config = dict(
    model='contrastive audio-text model',
    dataset='synthesised sound scenes: up to three everyday sounds over a background',
    train_examples=26041,
    n_mels=64,
    hop_length=320,
    input='log_mel',
    spec_augment=False,
    win_length=512,
    tokenizer='word',
    vocab_size=93,
    loss='sigmoid',
    embed_dim=384,
    encoder_arch='vit',
    encoder_norm='layernorm',
    encoder_norm_position='pre',
    encoder_activation='star_relu',
    encoder_mlp_ratio=3,
    encoder_head_dim=64,
    encoder_fused_qkv=True,
    encoder_bias='all',
    encoder_qk_norm=False,
    encoder_parallel_block=False,
    encoder_inner_norm=False,
    encoder_patch_size=[8, 8],
    encoder_conv_stem=True,
    encoder_layers=16,
    encoder_width=192,
    encoder_positions='sincos',
    encoder_pooling='class_token',
    text_encoder_causal=True,
    text_encoder_width=256,
    text_encoder_layers=8,
    text_encoder_norm='layernorm',
    text_encoder_norm_position='pre',
    text_encoder_activation='gelu',
    text_encoder_mlp_ratio=4,
    text_encoder_head_dim=16,
    text_encoder_fused_qkv=True,
    text_encoder_bias='qkv',
    text_encoder_qk_norm=False,
    text_encoder_layer_scale_init=0.1,
    text_encoder_parallel_block=False,
    text_encoder_inner_norm=False,
    text_encoder_positions='sincos',
    init='orthogonal',
    residual_init='zero_last',
    optimizer='normuon',
    muon_scale='spectral',
    lr=0.017,
    momentum=0.95,
    nesterov=True,
    orthogonalizer='newton_schulz_5',
    adamw_lr_other_params=0.0029,
    grad_clip=1.0,
    steps=4500,
    batch_size=128,
    epochs=22.1,
    lr_schedule='cosine',
    final_lr_fraction=0.1,
    warmup_steps=450,
    weight_decay=0.1,
    adamw_weight_decay_other_params=0.01,
)
Rows from block 5 of the audio encoder, named by matrix and row number. Rows with one number belong to one attention dimension. Each number is 50 + 15 x the weight over its row's rms, rounded and kept within 0 to 99. All counts start at 0. After the name is the row's rms in percent of the matrix's.
# q: attention query, key and value (stacked) (encoder.blocks.5.attn.qkv.weight, 576x192, the q third), inputs 48-95
# k: attention query, key and value (stacked) (encoder.blocks.5.attn.qkv.weight, 576x192, the k third), inputs 48-95
q.129 106:72 43 71 67 82 83 40 23 55 43 76 51 28 25 56 22 57 54 65 38 50 50 44 74 39 36 69 50 41 63 49 50 61 55 63 43 57 69 56 38 74 65 39 27 57 26 79 26
q.130 098:53 39 27 29 43 66 47 60 54 55 12 42 52 41 26 45 55 35 28 50 80 28 53 28 42 18 35 49 56 36 44 56 74 62 63 62 56 71 41 45 50 46 38 64 50 56 46 65
q.131 106:68 56 56 55 62 49 43 39 66 57 40 51 61 35 46 38 36 51 54 50 37 26 25 47 49 64 55 69 30 42 57 40 48 66 31 37 62 85 26 48 52 47 42 72 51 82 39 48
q.132 095:28 50 46 00 57 45 59 35 48 30 67 74 30 55 63 79 77 70 60 79 35 51 24 62 53 46 49 44 56 66 42 54 29 72 73 30 40 66 59 49 26 37 41 51 36 43 57 52
q.133 101:31 45 54 56 40 68 41 47 49 69 67 35 41 82 59 27 40 61 44 46 62 47 63 29 59 45 48 68 53 31 42 42 44 71 72 45 61 70 59 53 34 54 76 71 42 82 24 54
q.134 116:48 74 44 66 68 28 58 39 42 64 66 43 45 48 71 76 56 75 60 46 24 41 50 35 71 74 65 59 63 39 59 38 37 52 41 22 53 42 53 47 26 57 60 52 30 53 50 61
q.135 101:72 54 46 60 46 20 52 61 40 83 41 41 65 25 59 43 46 32 61 43 38 54 42 35 53 66 60 49 17 36 63 52 28 82 50 71 46 69 33 64 44 54 27 52 61 39 36 37
q.136 092:61 39 59 23 63 57 34 33 59 28 65 55 33 36 71 44 57 65 41 50 35 32 36 66 59 44 52 67 18 54 64 66 30 37 50 52 27 46 35 51 45 65 56 46 38 42 48 60
q.137 099:54 55 30 58 55 42 72 41 55 38 53 50 43 66 54 69 65 75 51 61 24 63 55 61 57 57 38 56 38 35 68 23 32 53 23 47 33 46 51 32 44 35 46 47 12 56 33 43
q.138 095:52 67 34 37 44 34 42 46 62 67 76 47 35 61 44 54 48 54 35 56 49 42 52 71 42 50 49 75 67 43 44 57 39 97 53 39 46 60 85 60 75 63 52 64 34 65 22 55
q.139 099:42 37 27 36 64 52 35 33 50 57 52 64 45 31 40 43 62 39 68 50 72 41 50 39 51 61 62 33 29 87 56 84 38 47 43 56 19 35 37 62 46 75 46 54 44 62 58 37
q.140 094:46 71 41 44 65 53 44 49 58 59 58 44 62 68 59 34 67 67 40 50 32 47 54 52 54 52 72 59 39 52 67 57 42 62 68 34 39 55 60 55 47 72 63 47 47 69 45 22
q.141 111:25 47 85 60 32 56 40 43 45 57 40 54 60 55 42 35 43 59 29 51 45 38 52 58 53 53 62 58 59 53 68 20 30 35 34 44 59 63 35 74 54 53 60 53 45 44 60 43
q.142 103:59 45 33 38 75 68 48 28 32 38 54 60 69 55 60 64 44 68 77 46 54 49 52 17 36 65 46 60 61 66 54 55 48 33 66 61 56 68 60 31 43 18 65 29 55 39 10 75
q.143 109:49 46 69 32 41 23 45 53 50 54 49 56 52 44 42 47 47 53 34 46 66 52 43 42 47 58 62 65 45 59 52 41 39 55 69 53 37 42 32 49 78 72 53 71 41 63 59 45
q.144 113:77 49 66 76 56 65 64 63 54 70 41 26 48 53 90 47 37 59 52 30 54 30 51 31 48 51 60 48 04 43 48 51 65 50 65 41 66 53 39 50 21 26 48 34 48 45 56 39
q.145 107:58 59 66 30 28 56 41 36 42 47 52 58 78 47 66 57 44 40 31 57 37 32 35 29 42 65 49 91 30 61 49 60 61 26 64 65 64 55 46 57 49 59 46 35 54 37 42 54
q.146 108:58 84 38 28 46 23 36 48 19 63 44 49 61 39 46 66 62 61 85 75 46 37 51 42 27 47 50 60 31 33 38 92 36 67 78 44 32 64 77 50 55 44 52 51 24 39 62 38
q.147 114:40 44 61 56 26 66 52 53 57 52 34 29 64 49 99 74 55 38 78 52 60 53 24 38 36 52 40 55 57 52 65 63 44 52 54 53 47 39 55 34 32 22 39 33 38 56 72 64
q.148 097:50 49 41 42 79 49 67 55 51 53 22 65 53 65 41 57 51 41 39 31 39 85 54 52 74 73 63 40 45 52 75 50 55 73 89 24 43 89 43 46 43 11 56 70 43 35 52 50
q.149 097:61 58 44 36 44 60 67 75 53 42 54 50 47 76 32 78 53 40 56 39 43 27 50 63 25 47 62 56 42 48 49 47 37 83 27 65 46 43 53 35 32 45 51 78 59 49 32 37
q.150 097:47 68 26 46 94 64 45 51 88 40 50 43 33 42 56 30 64 73 55 52 31 61 37 75 49 37 53 60 48 75 57 65 60 25 48 60 45 63 59 43 45 57 52 29 52 16 61 46
q.151 107:51 19 11 44 74 42 49 22 57 27 44 41 51 48 51 54 49 35 56 49 83 60 71 57 50 51 49 19 46 63 37 57 58 38 64 68 47 54 32 47 43 27 28 55 42 59 52 79
q.152 091:51 31 44 63 51 24 57 40 68 51 62 44 23 46 25 40 49 43 52 72 35 67 50 54 78 62 24 42 86 57 56 25 60 53 46 72 46 41 21 60 60 53 50 49 44 37 55 66
q.153 106:60 51 59 68 55 44 44 44 51 49 45 46 30 80 16 61 51 39 63 60 37 63 60 16 29 56 56 30 33 57 48 21 40 46 50 39 65 43 53 38 46 36 59 50 48 62 53 34
q.154 096:57 38 47 40 41 22 41 32 53 46 64 43 29 62 35 69 47 45 48 66 54 37 54 34 32 83 47 28 29 74 32 50 58 50 73 39 60 47 77 43 63 70 55 45 38 31 51 44
q.155 101:57 64 43 54 56 43 59 37 45 57 72 42 40 47 82 38 66 35 48 69 46 38 29 48 28 19 54 68 44 38 56 40 52 38 42 38 63 40 42 28 25 20 60 56 68 58 24 58
q.156 105:62 46 54 43 43 39 45 56 36 44 71 39 47 48 66 71 62 84 82 31 64 52 45 60 39 32 34 61 34 61 40 67 58 60 54 29 46 64 82 39 43 39 53 41 42 61 20 65
q.157 108:26 18 77 55 49 43 57 46 81 48 60 54 33 87 35 66 62 64 44 55 38 63 68 60 64 50 42 44 64 61 58 38 56 53 39 43 65 50 87 45 58 66 71 65 45 43 37 51
k.129 107:35 33 46 30 34 35 31 78 73 55 44 61 59 59 46 25 45 18 30 43 60 69 51 74 41 76 47 65 24 17 36 59 46 30 52 15 68 86 54 62 81 50 44 43 42 19 51 49
k.130 099:36 61 49 43 54 62 67 51 68 40 32 70 21 65 32 69 26 56 59 43 35 48 52 67 56 40 51 70 58 49 55 26 61 39 46 73 55 57 33 53 39 50 59 36 49 72 54 81
k.131 111:27 56 33 45 66 24 41 53 56 31 44 53 56 62 20 43 38 49 53 39 51 61 53 44 44 54 39 48 41 33 51 52 57 47 47 63 66 59 54 47 29 58 34 41 26 27 27 45
k.132 101:67 16 53 50 49 59 58 67 59 25 24 54 22 62 40 49 14 73 73 11 79 39 38 30 40 46 63 46 47 63 48 25 43 76 15 54 43 49 64 59 17 40 49 54 59 64 69 38
k.133 097:46 61 52 41 35 44 46 67 59 37 89 64 57 48 43 52 58 46 66 59 53 99 49 61 64 48 54 26 54 32 70 37 60 52 55 87 60 34 78 64 42 55 64 33 54 39 08 21
k.134 115:27 56 56 54 49 49 50 56 69 32 43 39 64 54 51 53 41 36 38 55 59 71 40 51 52 40 42 32 81 31 62 51 73 42 57 68 40 31 74 37 19 60 75 41 63 26 34 43
k.135 102:62 62 50 77 56 38 42 39 81 41 46 81 49 49 63 62 29 36 42 49 33 57 42 73 54 39 14 63 59 41 63 47 53 68 46 38 37 63 73 36 56 53 33 42 67 32 58 42
k.136 089:48 73 54 64 30 53 68 67 49 34 48 36 43 53 55 17 54 39 42 27 86 43 83 67 31 23 55 67 29 55 52 44 20 51 48 55 42 37 40 52 54 28 68 29 44 53 55 52
k.137 089:75 58 69 42 56 40 52 66 65 65 56 68 42 57 43 53 48 51 36 38 41 41 11 73 54 43 39 42 17 46 52 41 58 48 58 37 36 22 42 44 37 45 84 10 57 68 43 53
k.138 092:71 42 63 54 66 34 43 72 30 67 54 56 24 50 27 41 16 23 49 47 63 59 45 36 58 36 68 73 68 44 40 44 47 48 31 63 69 52 47 28 72 53 64 43 55 49 19 32
k.139 098:69 60 63 64 59 49 61 45 41 47 70 45 22 45 51 40 46 55 76 41 44 02 52 37 53 64 35 61 43 45 52 68 50 49 72 54 45 58 27 52 52 62 64 64 52 46 73 62
k.140 097:54 42 61 40 52 61 55 83 41 46 68 22 49 37 41 69 35 35 48 47 41 40 64 49 64 67 45 51 45 17 85 82 54 50 48 63 27 50 50 91 41 41 55 14 32 53 27 46
k.141 105:58 49 29 61 34 52 29 33 39 63 67 59 54 53 25 43 62 40 63 50 61 57 49 53 71 42 40 60 41 88 60 43 24 29 38 70 41 65 39 42 50 61 22 30 51 32 64 07
k.142 104:51 47 80 12 43 54 58 42 57 38 53 53 35 37 51 17 82 77 76 20 52 63 67 53 49 55 62 27 59 42 53 52 58 42 53 77 49 42 62 37 25 46 48 76 74 51 34 70
k.143 101:41 48 64 61 68 42 83 28 40 51 63 49 31 81 33 48 39 52 61 40 51 50 48 16 40 56 68 66 50 61 40 31 33 52 34 54 51 45 25 60 75 46 57 40 48 51 62 39
k.144 107:34 66 40 36 34 27 38 57 72 56 48 48 64 49 73 44 56 28 49 53 74 55 45 71 34 50 38 37 25 41 70 52 62 53 85 42 66 64 53 67 59 36 62 29 58 43 59 36
k.145 103:41 58 60 56 47 50 64 26 66 36 67 46 23 53 47 68 80 51 61 57 55 53 50 51 52 38 51 59 31 56 76 41 41 37 26 74 46 47 11 42 47 56 50 47 55 45 62 37
k.146 099:74 66 75 40 59 54 39 63 61 35 60 49 40 60 28 48 39 48 52 46 60 47 35 41 49 41 41 83 38 43 60 66 39 55 47 42 47 34 36 40 23 32 60 45 36 44 33 59
k.147 114:39 21 52 48 56 39 36 29 77 41 50 59 65 40 64 62 73 79 28 34 46 51 46 40 34 52 21 26 62 70 56 60 65 26 40 43 42 67 84 55 10 64 45 79 34 62 63 40
k.148 087:18 22 60 33 47 39 66 46 35 28 40 46 71 80 45 36 15 56 53 48 43 77 26 40 48 30 44 49 48 61 61 47 38 63 39 58 71 78 40 38 38 54 55 70 43 56 42 63
k.149 107:54 50 19 80 48 50 32 67 06 58 45 35 41 54 61 53 56 26 50 58 46 47 75 59 54 31 52 70 47 41 44 57 53 60 42 66 34 33 75 51 33 38 23 54 49 65 40 51
k.150 101:39 44 66 30 33 61 60 99 56 49 32 50 35 12 58 22 53 33 61 43 42 55 64 86 51 65 64 59 42 34 74 53 49 56 44 30 32 42 64 36 57 50 32 72 48 55 47 56
k.151 101:62 30 41 58 72 44 43 37 49 47 46 48 28 21 58 26 49 68 36 61 68 36 63 58 48 57 63 53 50 69 29 33 48 34 58 43 55 55 51 49 75 59 53 70 33 61 61 81
k.152 098:51 27 57 47 67 59 47 36 40 28 47 46 47 36 38 62 50 77 57 52 44 66 28 57 60 69 48 39 46 47 40 42 70 55 21 29 39 62 26 44 56 80 24 18 64 71 59 50
k.153 107:69 73 46 43 82 39 38 62 39 46 54 48 34 64 73 41 49 47 35 41 42 44 43 52 67 84 36 53 39 22 53 34 54 56 57 22 36 65 66 43 41 43 69 35 55 40 36 50
k.154 099:52 45 49 74 42 29 36 48 32 41 50 45 52 46 47 59 65 34 48 73 58 45 54 74 52 39 41 41 50 69 43 60 35 84 48 34 37 55 35 61 66 47 44 49 42 34 38 69
k.155 099:65 58 43 55 46 56 72 83 34 60 34 55 41 58 59 35 45 27 37 20 54 46 61 54 36 44 46 38 75 40 17 42 71 40 58 47 69 44 83 68 63 21 63 50 37 41 58 34
k.156 105:62 60 50 37 41 24 29 47 54 21 40 41 49 43 33 43 64 37 57 40 65 78 69 72 29 32 46 57 58 35 58 69 64 37 51 38 74 45 68 39 30 42 65 58 34 67 16 34
k.157 097:49 65 55 53 50 74 17 64 27 59 60 55 56 56 49 51 67 42 48 63 61 97 52 58 75 51 59 38 64 69 47 26 69 70 48 44 55 65 91 37 72 29 70 47 70 63 22 42